From a checkpoint of a small model that answers yes/no questions on an image's attributes: fusion encoder norm layernorm.
Rows from expert 3 of block 3 of the image encoder, named by matrix and row number. Rows with one number belong to one neuron. Each number is 128 + 24 x the weight over its row's rms, rounded and kept within 0 to 255. All counts start at 0. Numbers have three digits each. After the name is the row's rms in percent of the matrix's.
# up: expert up (encoder.blocks.3.mlp.up, 16x128x128), inputs 0-42
# down: expert down (encoder.blocks.3.mlp.down, 16x128x128, transposed), outputs 0-42
up.0 092:132129141164109121132136131164151142112125131134146132092119094154087063141099096066124151122142097143096114104104102141100125159
up.1 108:094179154152136126154139130113101110137142158136112137111176099109134110150149108112115132136122109090153109115130088146111147144
up.2 095:081111147140120131145143147125145128134135138174104100158133148126149121163089121108138147135196149118107143112157120115087120120
up.3 111:152115136119097121122138133118119158100105146132124139134112095136144116105127125098074070149126171104142147068139164103111125114
up.4 112:106145063114140124147124087139110127168086134121148116107087096094150161149138152153174171111129155117098128096139131132176087118
up.5 103:129137144126142100108164154163161114156134113152171186135123116094155133129083144114121083104136114156138142142100111090116127123
up.6 112:133121122148104146132092126139115135176138104168130098135104109177164129079118135094108163140100130122164117173115099123097126112
up.7 101:137189154159114101107137152158129098146088150118147124109108113129109096153118147115138149107139103125174120141175118110126114131
up.8 099:102179113133163107132119098134110125147129106166081119161104136148181100140139133134125118089090147086129123147148118137115146110
up.9 103:125124146151111109113107108082089094147103122142127142133141116093191115142073080154116133065123137073134102117144123125105121147
up.10 109:117111150164155154115117148159156158127141061110117134151124128085092107099127155179165145106074137133128123102141091092141107104
up.11 110:112139172114129152066102127136131157119127115147090163158151142098127132172095122124105192135139144175145191107125138142155090146
up.12 106:113155143144134130144142120106154159121178134155103144137114154068091094151133105145120166114122141119129150196151110203165074112
up.13 104:124163125088138094147129128148157084090170125142083122131156144134159138152125109140168101086142134144135139144143147138089143079
up.14 104:142135128120140132137106136091090135159150107114127078089141117068168127097146121155130129158128155144117155141162137116155185138
up.15 105:122165187111154140143143171133172127145072148156144126111102144134168163134120112109148161122122129156141096140132111141086175130
up.16 131:085120158155149137095113150178149162144104101126093136128077108102141128100130105082138103134102122081135094099122146104100087134
up.17 104:170111109157150111065075121178130124147097135152121133179120130116156143135128114121134108140096121132139121133136125108147109153
up.18 110:147147162114125155143118154107149148097147160142108142098124127113125145090140058102124150114189118142086121115165104165144124156
up.19 063:177155130116095144137095138114148113129134075147113083091106128099122152116141095134128189130151140163082141175094112160170116126
up.20 082:127152126106114174114122140135102123135105136133127130110102124122096157098120105123154110120081101166166085109125113136139141122
up.21 107:099148100102133150134176154152135162119117172123150121125086142120144135136119130127151155115131152160129091126150120131165091130
up.22 092:144139122133106099144139142131153148163135124076131107130101149159123123098153129155142133121126155142174120126162127174131116089
up.23 112:140092076108139168103145169109138128099131151120130136113128119137130068090119146128149111120143112113125118093129127146149132086
up.24 117:140116119105146102092120122133138114132127121146139081106103115080140064116116117139181159106164161107125164125146144112121126135
up.25 087:126077123184158083105108106106137097132178126115156142145107126111134142129115126131120215143184155141122107162139127141113149131
up.26 071:088155113093146123107164136110144133110125133108098114125114155101084142144136175156150124129123117158089124076152150106144132086
up.27 108:128168162148120104141152122107121112110135122152102124131142130130118142128135082126158107099122119150123070118126131111130110108
up.28 109:134127182158093096111126153143113117164131093124102148158102125080111075174119091129098130138110157107156105117177174119107107115
up.29 087:108114103095145159135104120163139125100117136084113117121150138135127114126130148154110134120134126107094090133127119142122120124
up.30 122:161105106091096147125131123161125077125143064105128159102171149112079141104145175085149125140117123113097082100164171129128165149
up.31 094:143159104146126124139088101117133102150126143138137118116189129109181163105184136132159140142089147101123135157135102146148140136
up.32 102:155123116106130125128138124121121143159139158152170102093125100132132079084150126158133118088121137129129091073174130098131082147
up.33 066:099117093100132113162147125157116137118076088128116139156155128143162126138105159149185163150149126101120153132135135111106175120
up.34 116:086160104109152151123139118163092068135105117096134175146116138123166139151138162115120103147112144155141159113145138126152146118
up.35 115:102140142125097103109118143123094135124125166190168150176097096161134093133092135159107108120099143144137136118119058141164111123
up.36 128:146120110125133130167153165123161133134142158117143112144122099164118149102124141122114119138133106125117134130157103118137095166
up.37 085:080119105153108129139136151110113126127132132113098127126144109082162113140176149159125121155129133127152176154104070116156135124
up.38 100:111142140130154155182108129140118134090096117121112151126145076132121141075125146099130137132164080171132109116120121126122116143
up.39 117:149156109123183136162149125122153090137100118130142170121128125111156107107107135137125107141125131179143110140134147068132123137
up.40 093:133095135111134169152119162139101110124124089154146083100119117109144123128090159138080137110087145138117111126144124126139094134
up.41 096:164127139120140125110129191110152174151123105082130083144124113120139125138113139170149135080097101118090126132129097141127115162
up.42 092:132113116176134137162145127123156147135138150106165104108106150133109153118126157162126129152113127177151104134147151166123177103
up.43 092:098151114105094139102137099143120108138134109122099174112098126122146165167083124124082131129140148137158098145136127140104160123
up.44 104:095138118102097111156109141112133142107129142113134108119129129135129143115191155151172130116088115115129143104125115162090128147
up.45 113:071151147106141159111142149098118134143111125107120146093125114139180104121149127107125084157156123114157113131107116147060151128
up.46 096:088104096098121149127089122130144082109178133156126117125129123104086148099117137155073129146157097149090164125104124094132119098
up.47 101:141114180176109143115166148154154114109115128125132085104117124118141096146076130161133120091104144163087141134106135085107104124
up.48 096:136118120122139119129131122159113157094147110117128139109100157123129157149143175162113195119132093158148128083130146131141121063
up.49 102:121152076095135128105126129109125148131088133139107099090135087119147160116121149118106122122116114141145124118113124095101138156
up.50 100:166114127091157081146119146075119148129089147067160145135119105078101106161105138141149133064083119117102160137115119107135066161
up.51 106:155148162167156138098133130082155179132114110126105141133144110113104105116157132144086120123119110126105153117106115175085068123
up.52 109:133138149135133104082141145153138122136126115125112132150152130118133108101115093113142146121129169147151108111132120076170102139
up.53 110:164093171142102083116122096161170114125146109129168145153130109114120138163118143148107099102159107154138165116120151142150133123
up.54 119:123140176130145139134131148133188129109115081057120115144087113138141125152144140162102117118118166158136143166143119165129163050
up.55 114:126145094141139126092091161137119125114092157164142107161143135127160147150143096162139148125133131114141131106115124157065102142
up.56 123:120167163131111175140045159177120158126093144095114142121157115116113157131142085116078111105138107134119145113131137145096117119
up.57 089:106112159097114129087127143102131169063141108123090122164074122149109113115129098122157138123130098134121125160119162103097102111
up.58 080:104140159123155166104179137128102174180138144095128159193142112086082141116084109128139103132151139084111140110104114113184117127
up.59 129:137134124138109126133126168107155136147135131193124107142108099105130096125116067097135114106152153131119132160136131109142120087
up.60 107:204102097103150101124133109141122109096101130100126086117096064137144107087142161169132135124122094157134147124111097108093108126
up.61 104:136111106122115120160127104132108134151118115149142127126143080088123135100110194124120136168103122101129117098119123119125102110
up.62 065:095136111112104128101130136149098160163114145129113166140126126107126109123076134111126086135134193125105084152100107110120148169
up.63 067:133116158177084144141115147129092139107139097101116144096077127124141106149135131133110128096120148160108110131145133132098096130
up.64 102:120129158110129131141124118120120080101117061143144116130118103156141092103143138180132107105128123201123080119138098150161145122
up.65 099:158163126109079115173138126099093104114113120123124131093137181130114089127147101150120170154124136123120122101157107153158106139
up.66 113:122197163138120168121061146116132130145114138137053169150145111116117119138124114107084139200110121128137150075150145127087106123
up.67 084:143144110139133090143137139147155152134112161146146145150150126096152074163147088132129184106087157125136126103089082135144109133
up.68 088:112156156124156120143156108155134116117103133168128157132148131112166109132161118149119094107170134101132150159150143069150146124
up.69 108:101166144122100114167094130137114096162130181132093113133104122105119095096114129115108110146121123121148154146181104158091094080
up.70 101:155159157103185103152081122129143182112155130128117119113171161113095123130124142124168152101129121131158116131144110099118133133
up.71 087:161103131140098119130105153150117185154156133093165125141141116109110062125122078121135094104133149177089182069128100101112113122
up.72 087:153100152097143086123118121120077114124102086142120088130082098156128149160139158131106154107109114144110114117158107172145131088
up.73 104:110120154097112148084117171126129145152116102100145132163101142107123112104112159090151094123125125155123161125094122141124138148
up.74 071:126082130172116148127103126132080132090161115186087138085109068096122116126124128076165125136098150153090145121148117129137096124
up.75 076:106118104112119113143106121152140087112092090089096114146134101097158087110141111126118134115147120117152101156110105102146112112
up.76 109:144150124123122105116111119158144093113085138137096151119130132121135127112162147145101104142127086140157141119107081134095117149
up.77 099:157127101067140122133136118140120149121107105142149162069158110114103127137085105125126110148151128110076143150151112124141167138
up.78 089:127102142121096155129123114170079140089123131188131120174130124106163125136128134134106136062146105162158127166129135148191152125
up.79 111:120121099127135173120130118141089099155146141185126130152109129120134122165119103152152098118111113097142074111131135129105140136
up.80 118:130167137132154137119154099063132140126163146116145090130098137076114142120130158109088135106144167070122111140100149110127112141
up.81 090:108126128124120068108128084131121142131122124114125134122139087080136098133110116148122119114134151121095131143177136145132124117
up.82 092:129111090156125113147150122134131163137180129162151110124119112098146105153160133134092163124141125120138094102063074132080102163
up.83 101:151128086078122109141107106141151128090145160129163185176117117115102118136105128096135102107143124126126176105110127106133133176
up.84 095:128133088118131155162128102104097139104135132133122117104146101146170115111133114122105191104129178156084096131134153109141143118
up.85 115:148115137129095102093131152132139164137109137140130121137124130122103098171106128100151089095120143139108137114181140109109103140
up.86 101:103144132121113083162145130127146182121104153165121157113161114058119122156136158141136149135130111158070123151111136092106133111
up.87 091:140133110069075059118142098091140178138144129119111163136130106108152140130133105125122132135146188115119126145127098124106088126
up.88 126:147161190124144120132154103139126163132115164075117135131115078130088110135104128151111120108129097126102112131126122152118100154
up.89 084:124100160113159111141142153117137105129147113096138143142147100100130070131115138137106132121099122134118167133153081118076113123
up.90 052:141109120156116140097113080102134094099149107127117129117129140122140097122142121173161114117095094166093120161119146116149139101
up.91 093:128115161116154154129070132109073108100124104157103115163140139127124132123108125100103112124148123203113134114138145157089096123
up.92 126:128148121149111163111136155154194139145159098080094107116162120107098108091093153156097149122133154124140131117121129076133156106
up.93 143:082158150132083140128148109135134116153124126107111140128089139124130126171156124091101129118117142099135149157138138174119069156
up.94 088:186092127140090148140157163121132122120119102151112108115120136155115133149153165122173138138099114186122159129092136101185121139
up.95 111:153131138153121130083071147152150121114120111075127140110149117105117091103102148138117099093085112077142089147117135127108134121
up.96 107:101133116121127109132126151136151112149171087100135095143103097112150154099135134111101133157107181144146165096115107138109102119
up.97 047:132152116116150095149165139152093163135092106135126152166121091119140122087160144187144106118101180164142125081145110084129143121
up.98 082:105140115109099103113148131096153130122115125109145151159119116152138112145133110145135099104091096101123111052107129094108128131
up.99 106:105164125071099135155127147116110133139134096091108124140131103092075123110122143133134104094120141105136094143144149104105159133
up.100 108:106119111135125154132097146115115202120145142116124130130120102171127167095134134126163127144124125125114147101121133121119096065
up.101 099:136128177106133105106133162099108144105081118133143108108124114087157138123103110102164140153122132130121118148088128137105154092
up.102 072:117101131117145131110136131097126144135154157128128115155110156148148182158089145105099143091130138129154117134092077144153119127
up.103 113:102170137117111104127154116134129124098147094141108142155139167117074089154142093104113124086136111140153178154160123143110105154
up.104 073:152125151121085090138153092117122159108154151149105150093174118116140113065145108152124136139118131157074104145102147139121125146
up.105 107:141174115121120156123168112119129108122141106100121111157144099137148109144140154107107115084148108151143117104077154147096146128
up.106 077:198081125178111122156144130130132085122088122118175136096143124087109148123106131118165137157125103139099167147169141163099125091
up.107 118:133168126134136163127085143079148122145096147078114122108156143132106110066120117135103078155117106099146147138148119132180151089
up.108 112:131158147146137122078142130127104136147144063158119125096143127157108095138173112092127161153174143119117128132130120152166101119
up.109 079:182094153094094094133149138187080107135133133097084151150119142137162108126158116121156094088126141099161147139146112126129147141
up.110 092:107123086143121105156112140153191130113089138129131149159128166157133134147140129133107172149152093128126084099170144104183117118
up.111 106:156133106120135129153136113087126129172161138119112126088133117120104139195126108121088114151144153115139153148105124134074109072
up.112 106:112113129167120073106170152096101113110119148141140106139155113140142103126125109183088130160149123104174099119105170145150167121
up.113 109:152127148108156140133159198127118105134143112138128158124179138143121144161136139148079100150134126095109107140139138117152142133
up.114 110:127145144095123103128135084125122105144124136162150187131117137139154131129091140114112145096178160093157139112152128116164076142
up.115 065:120153146150144104105113132155109095111125118117156165151076097104125115103137118123138121134128132150123139125111101111155083108
up.116 110:112156133147133133128128117159150096122142142117129172146116118100123139135125105121145145179116104143081125145098125135106136088
up.117 100:160138135125123144138100106090127144077143125123091129148128138080161122169137134098135117125121125162100167115130119114100125143
up.118 096:135115112108130166149183135097102099142130112083121129124142131178109145164168142168153126124121139113113086141179150135112126165
up.119 044:113121130112144130135111169120137128104100071111146102115127099116127077184133133140145128140073105141089154120111120159140096125
up.120 098:126131170146065137115120132133107163169125101138147133151146106098095133118153124158123091119075142124141097136114145167111090110
up.121 101:093127163101156128132148149132101114115122140099127094173121103132123131135170096153113147113134108179149122096177130095194148131
up.122 104:105162161138133109089156143130095153145141105157087181128127182115100143185127165129122134128129140145101121143128118159155103153
up.123 022:174151122151162113132133139101122177191142087118138074156120088109096121142121125157135120089132146141108134116135110116113131071
up.124 122:122135129126109105158134129098163145100133126140140135133157119111097147104127113148128119126140120140106105137146081113131164087
up.125 074:121128172160128136168123103095136136117154174089136118115152095140164143144115126144131133106087136134149102158102149088137124144
up.126 064:118139110126139157141137172138099140110140156134157097147130147125128143133127104133150119140150122101133139080085110116107105111
up.127 094:147143131168158134127150149138152147124130134151112108119124147096147131101086148183160153101151156169133106116104143132094111136
down.0 093:093124126080128149172157157130100132135108118180106166157138108096110159117170105159108133105123150154175128141077098103106118155
down.1 104:106098124118128145083162150141116155153172073141134130167146150152141108137148087108114107148168133112097148111127135138110119077
down.2 099:122133127129144131104144133157165151146158146112159152125101164105154147106135123117114162127178121117170118131136165139098078160
down.3 108:148128139090101106136153137119157118146104131134142110134131127135111108133073117125147162113142096109114101125124137109165114144
down.4 115:146157160126130128117140124116128104137135122080125136094141121145171141152125122134112085150157144101158125160134086144087149095
down.5 111:103113111128123174155114158130090164150117146138109125110169116091118138130195130109115133090107118128144104126151142095104094118
down.6 115:134079146117118136172163120116076107084099148160087166125134165149131146095125121121183114144135087141099084133137165143125132158
down.7 105:122088148104126145095150116089146150126159133129082140154123147131100137147167115122086114174155096123117117137124117148132146120
down.8 098:154116100119107102122144130123132172142099165137127148076144118133149161138121116126114113108119110115104075134131161131152094110
down.9 101:115144121131139128109113106175147141139148096144135149090121148118111116156106131116133100161154101154137145140103103126159146124
down.10 118:136154146125137143129085107089126093116127133118158092100111172141104125137154171123118157148073105151125145137122172114152130139
down.11 107:153144145128092152144101090117134112100142146146140139125110148168129154092127133131141123149159184106133175142143138130119111140
down.12 108:155137158172090149122117097086158148127122130151106137132112094172142106069135152147174170141154145127158097121081137127134118126
down.13 116:190137136151079109146118079108115141093105129148157113096145076126075085147146113152121130140126108127103126114131134138137140165
down.14 109:146111100125097140145143137176126113135108144146143087111180141160120115117111154143114095119140126174113148148119102109128091135
down.15 108:086119143100108139125137133133097104111153153127165188138117068177109153133102098133115143112140124117134129117186134096132108086
down.16 126:111135124102145116150077108114096089134138110114150128167099177091115131099131096152117181132180100122104154055130135148159153139
down.17 097:070133128129128168143110124125082160181106147132093122132145175119127116164155140130127128196129123137121148133159138157089145150
down.18 113:127162140090125111191152125162107128160139114203122158154188118164121121129079115133119092141144109128149102088116151113117103107
down.19 068:073092119149101094139144176163104188124138174138108141091177146106127120091105125133145103130084150121138116142081134100116156173
down.20 083:102123098123111102128114136141124111146130115134122127146152102133115126137164105102118082117105128122153117121133112145173104087
down.21 117:122138154124161092155161165125139134132135143113121163093156177129140130136112104155158156124160102101125134125137147121154188164
down.22 109:146152157125157131173144085130143138142099135126128172145148069102132118127113122086127117086120115125106158143114102139126180119
down.23 107:148211093164157077159127124142158152124110117138126090119156154124120098087097175135101146088128124131155139147143095056145129126
down.24 118:130172114139112113139125144117116093116099092080090098120143146193105112129134118107125149142131129172077125119107120121149140142
down.25 087:120174140091123122093181097138153110147121119111105130118104114153095127115155122138165159152110119154093103143130161130134116142
down.26 066:110081122128113134122096156103139096142158107117151148085135141152113135140098095105142132110156117097110120090099120139160115136
down.27 106:133131090141148140103144105165085155122150100143103131140088103163137105149162117143123162128109147142127147093157169128114133089
down.28 103:108138139145088138173148105135145135109132128123126152127132097134122124116176074157118131190107167104144185150125139173101119113
down.29 081:137144106156142103123155136141100125099168097151123115140116148146144087169065098121133118132107138101140145123139136112126105115
down.30 111:137162080169132121132122129112132160124152134130086137138098121120094162129127140146086106087126124115117123123133104085154111063
down.31 091:095083125143077113105159144157114125134108116186137120121120143147097149162124133153141132098128138162076106111136138122115114121
down.32 100:084181124171137124152102140124146102109137160127131121165109144095136119167102143148130172134122154090173159161114128160140125119
down.33 070:123162138117139127157137133089133136155099133105123125141093097179135176093096146121119125168091158123106158126142157088122154150
down.34 122:115150108089150146123125119130154121109176155150129096144159141084140114126175119150117172124102111166113126108146138100084142098
down.35 121:155120152121140106144129110121137138164096156120112149148129125114130100134113177133103100123144087118140105093107156140095142109
down.36 128:113126170076144124159151092143107150127113132151153139157145096090166136159072122155134088098115090052152144122096117105096165148
down.37 098:131118141147131120110107126134083129158098177134134143090106160116104126121145124109121119118178136190120115132165120106119105130
down.38 097:131145103144126097130107149116116114151119158136109123112175115121151120107117143100137120135123134064153090122131145094157195113
down.39 111:098114147121118156144138115119075188148137125116083094159072111084158136130137130151094105122180108122112172089144131142127107124
down.40 093:143123121155103109165133168113130137180127142138143094097116172126118141108108100084125116134151088116113132125133161122114140149
down.41 093:096098154110109123160146108158127087127125095110105172147132121124124076128135131106154132112101083104119151138106169126144151127
down.42 082:114122171136127097134120112130151133167126180161139173119132109136149143131121117114111130113150152119123123167179162094181075124
down.43 094:142157128078157128111150138141162129116158142086102144140132151115125082085159143171113146128105138163121121117165116096138114110
down.44 098:114078103148140109129110127148156088117119126088146122063133119105128130147130147129151129137137143077126106116169152084197121083
down.45 110:171137105105097109107129106136110115074107114140076150102109136133137137112115130147149145113108151134124164150131089089141096106
down.46 092:153161095129087136117135133095123175144163135136113094172126106136129119122104140140159096145136155197109088155118147166114125102
down.47 109:125165156119121148146092154124108114133142121133109115140145108118155109135141099165116174125119151124120135131149100147142143159
down.48 092:129120158091095142122137130138164103145143159161146101124117150141161100102108133106168166144127151128182117150150114177124162122
down.49 107:100080118120100118106111117160136149099144105097107119141126146124124128116124131129140130153127107157065146116121131113095166107
down.50 097:130157150120125148127149159124114108161135084078109170139164155094104148150098139150115134140117113108144094174092149134148140143
down.51 111:104137148093140154163101100189088085098159118141120122156112137072172125143147138095121115135130086158145119123146144147112144155
down.52 108:116133092139152167120127112143169135112134128148135108171124097123197149127131138095120143134137147143110147090129133112080130129
down.53 113:091115161108152150139105091110127114120137136116150123155185116152125127141129189101098122134114129098140119103111166121120117167
down.54 107:130131114109167128110147146118160170142170092142135125112178127142078113150141150117138129160121128124132123147142165131179156162
down.55 111:156128100109115086165133085134105125107139137135149131158121121141132067166148158148122091110145115134140096136137116121133133151
down.56 119:111102118107114120130109162112100130159158114153110129151169079150144132130117085134106140102129112073127136148094111162111138109
down.57 087:144140149099136104123120123115120103147170165168137120104111166129187116111117097100136124095129145130127155103106151088162130162
down.58 083:144147117153126139138125087103127106081109085151106131100088143152163117125091144099114189125169136151131106114120136125115129116
down.59 137:171149141143127135106135081143134148120121113116106162111121136185149101127142078192139139113149107133147119110116141142125163106
down.60 110:101144149120118103160102134123104134078121135141127144112135119131126081141090152111122118143129129149084171148135099117124127125
down.61 100:162123101116127114130137126114148083118095127169098156119096126125117135109129104103126149124157120140141135058110118124090101103
down.62 058:108125146123158147134129098109122120118130075102112120119144149122147129094170111112139171104158067147126146122105163143118135094
down.63 061:086124081088073138146114108158145160116150188179172127123159121137104138142125100143138135089090122119104134078107116135134142115
down.64 090:133139118138149151138126116112127116156135092098100107135093159137119120127128123100103122071123166092134153126159123098088132126
down.65 096:110117128144115141153136111121137119145084126121126086139134079139097147105148133121162058129120143133143133111126099089105128086
down.66 106:112140117077130096097129157118108109125148145140163167099095119143184154160135108132069136145177165146137151156123099117135147074
down.67 092:154148103131131139117134126135106129171102095107141153147092134185091147139098115135110120160182106133128096179133137122156153104
down.68 096:114140125153129152117098154149123134169132123139095147122155112140166079109130152131116122066182128133132113151125160161124145161
down.69 100:119127144083126129130134085118107132113147157153165137110091141135129110137165106153112107126152104151124112101117103115111129117
down.70 113:109100108105102142133128139146122128129105098147152106136103157117090125120118153122128115131139118117109099078119185111148110150
down.71 080:150123137154100119147115130092128146169091115126149102170182148111099169139120153189073129159103113178145157137106124129152121134
down.72 096:067112136136150160130099120166146143104172142098104134110104147125134123111103075096138101158102153101121084152101150188149137130
down.73 107:150144115133154118135125080139129132150147143121112132142147165129111130124128165083074095126133126153151107183134139131137125170
down.74 077:136113120169176129174098124122114126125107161148148090134091127079092118097133145136162106094145110155147142092134137166141159130
down.75 079:112116126123146123137139164075118145181118130165206125119087124126126124137123123117146120115122091151123177083116119115069129139
down.76 114:115082096114086155149210130090118082141167115102139090125123088088136134125126154138118097131096111132152136149132134124115164103
down.77 099:147092124160148095103148081145133143149121129097103101131109167130095128125144124140143127182102093148146132093139116114132098099
down.78 099:174134078143128089143112106132119153134093141143089172107113076131150159153132131151155136134130139101137126116157152090109162129
down.79 114:121139144118143102113156147105129117155146164135135143136148112084103131133104165120113110119164154141143141148181157151116125105
down.80 120:089137121129133113086176086147128150082114132163115153064130105135121104086130122103146112138127102112108156141125176128157139191
down.81 090:086124107121144142145130087103127153107146166104077132143126134124119135136125132153119134142168154089152122133126152094102145174
down.82 099:126107118126143165117152116127129108105146168103126109112148118098119125132123112137144069139132152106109106094111151150126131128
down.83 113:141123137107168106155141119122114130132121124113146081123144127135123138154138111129077148147136151116213116090093125099130140142
down.84 098:110096140139163128096169146126138156115133155142094137119126124133155116099094107106136139158160093123153120136120101104119101071
down.85 107:166127158139120078135117111120157105140171097137136127147111131107088137120141126176148098171149109129116122096131126104099181154
down.86 097:099087175105151143140110121153124104137152118096139112139140138164169135091154119146123117122127146121116159140120162114068120131
down.87 089:151133114157094192116108124142124112105100175101068140109132149110152135130149176107135125160117136145138134132148116129104099082
down.88 120:123121137143086117159090111138132070124098077166171143118138117096163133147102125152107131140103115129140098134138117126113168118
down.89 093:128136128115143095190086105153099115119175147140139127114128059083133107161145127082131128128105143148143140133098101131097153129
down.90 045:119179100137095113121085113137110079136128143130153148110141168140111145097121091107146123153150102121153111101132116147147103143
down.91 107:129165117100156164141165128169138161114144151138137136114069103128135147132093135145171158100144091103129097121130160128145121135
down.92 129:140104128094131126144157134110111157134120093114164162081155127092098150145105143122107109127136119128122114131111135101133133147
down.93 141:161159170126111147079157131122145093124098120117119115102164112085104110144114124126112142162100143126144173111120127147127137156
down.94 086:075142151099127119162146138116129111150132155109124135108126151121128147122130075141104070131097102155117119126117076151106152121
down.95 119:117162138114075161139097141152145117149137108162127158135130147101096125124131143146099180164129157113128135080127124123113110121
down.96 104:174133102170130130122096158116125115169137124107107123122181163088111155110140149121079088107111157177154162155108097124123087138
down.97 050:081150122136108146156124109106096084116117133103172125092126160135133075072173134098168132143114113108098140141139150169141149128
down.98 086:129122151096115126134128154170162082146139146094087129098168125118149136112141096146092131107168093143112131128180139154132120083
down.99 107:123069094103149166116139139159104137156174100122159130141127120133166104144114120093161114125099163090149158086142143147171124142
down.100 114:169099101139171118147145097150123113073139095103160159165124145090147159158064091117118125084127145096151128145126072134122160142
down.101 094:105122082160111158135147096160130117118166096098127095089114125120154093140134098165128074122160108113101137095117126090113123141
down.102 069:101114093078128115116127159146168136155164129101124132139194131128124158162165142109146138153155107114123125097137111144112164119
down.103 105:154146169160150185115155118150115096121159139135164144091138143141158139100127126154153112135103122101166089128087182123163128123
down.104 076:140100117170140154121129085177100100118101082128171113131178107148112130141147102147132120134140117110162151100112139109126098095
down.105 110:132144167130170133150079150140103153169144154126142148113158102097164150167125158118128117149083135101176144113159090140138130124
down.106 084:109145139168113104139117111122160147107129146108147103131100121121109111087102128168126099098147107110147133153175069115149102155
down.107 102:133112116151102154125149067160156134131111162190090084148076128111152107117138108150159139145114137147121092118133113123055154141
down.108 106:113096118093132138128131099123134186137121160123105099114139137130126169127111132137116099087158105132105088152131143121129137139
down.109 071:120133124128129138128096128141105142107156135137162092134110175096119139158113159132145083131129160231146109123151107141138121133
down.110 090:124078100105126132161107150123144091155117136121150119122102128140172152113127133112102147114152165158078111087116152127133143130
down.111 103:097143143150171145093155101157131076108135160103101097159142159126136098103118149173107155106144141160116123126159090093134112124
down.112 097:135156139132150138121079109147169158117094125132111158135122144148164096158123157107138161113175158132153140185116123097135144112
down.113 102:137151073125166197128149115139127115123147153095096076096135099134160128112140108093165140095110172130135128153170113117133134153
down.114 101:113127101137097136147139106111155136175115103136115119118151152105072119108150117127134176121146125126167120137090153117161166097
down.115 069:136147128139139147114123154112130135126079086132149116127122152118138122096122128166153119089155128147153131119055121150181147138
down.116 108:122127115137122130105157116100096127082156123128136127081095111153159122109137121127089123154137136142128109138133119153081158103
down.117 092:144115109119097119114186143109104155159161129110147145113157109140150143089095175130143101102179160102115141154151131127107125103
down.118 102:118118161158165081101156103114155057128144143112144107110133136119065111124160128129154138144107159159149172130159109117135122119
down.119 049:134140158120089120124114152147166160105148191145126073123127135134153130110167128162119127100116057163141112096132095088117132115
down.120 110:084098129070177151125126149081162086116144128063153123109134108153157110118154117153155147111159111154173115130107142159142119122
down.121 102:142143107133155166111123149124127086084117121108143124127148185148133116112090094103115143109115136113109132135103177118123082152
down.122 098:130100074129121141116109117093142145116145131079168139075144149111100175143107109119162124139125143107152113119145157111142130109
down.123 020:117128140159121144075144164142137107112113161112127117087128131162143165101156130121136113146135123079116137152124132168154164155
down.124 111:141142085120160154158153112158104111157141121122122069125156109129117106135110112118123116127112137162148130165179101130123133154
down.125 064:088121108093128144111119120125121156125086111114127174163141104165100119131135115074137184122149133138173144132135165140127156087
down.126 063:182115086144128126143090154147117146137098144140157111139122106110109131144139096144132096067122130159092115138112152127110117126
down.127 090:093151153117104146098141123129115146126119129128113103104117140163105133128138113118146107152153096079098142115125178122124145113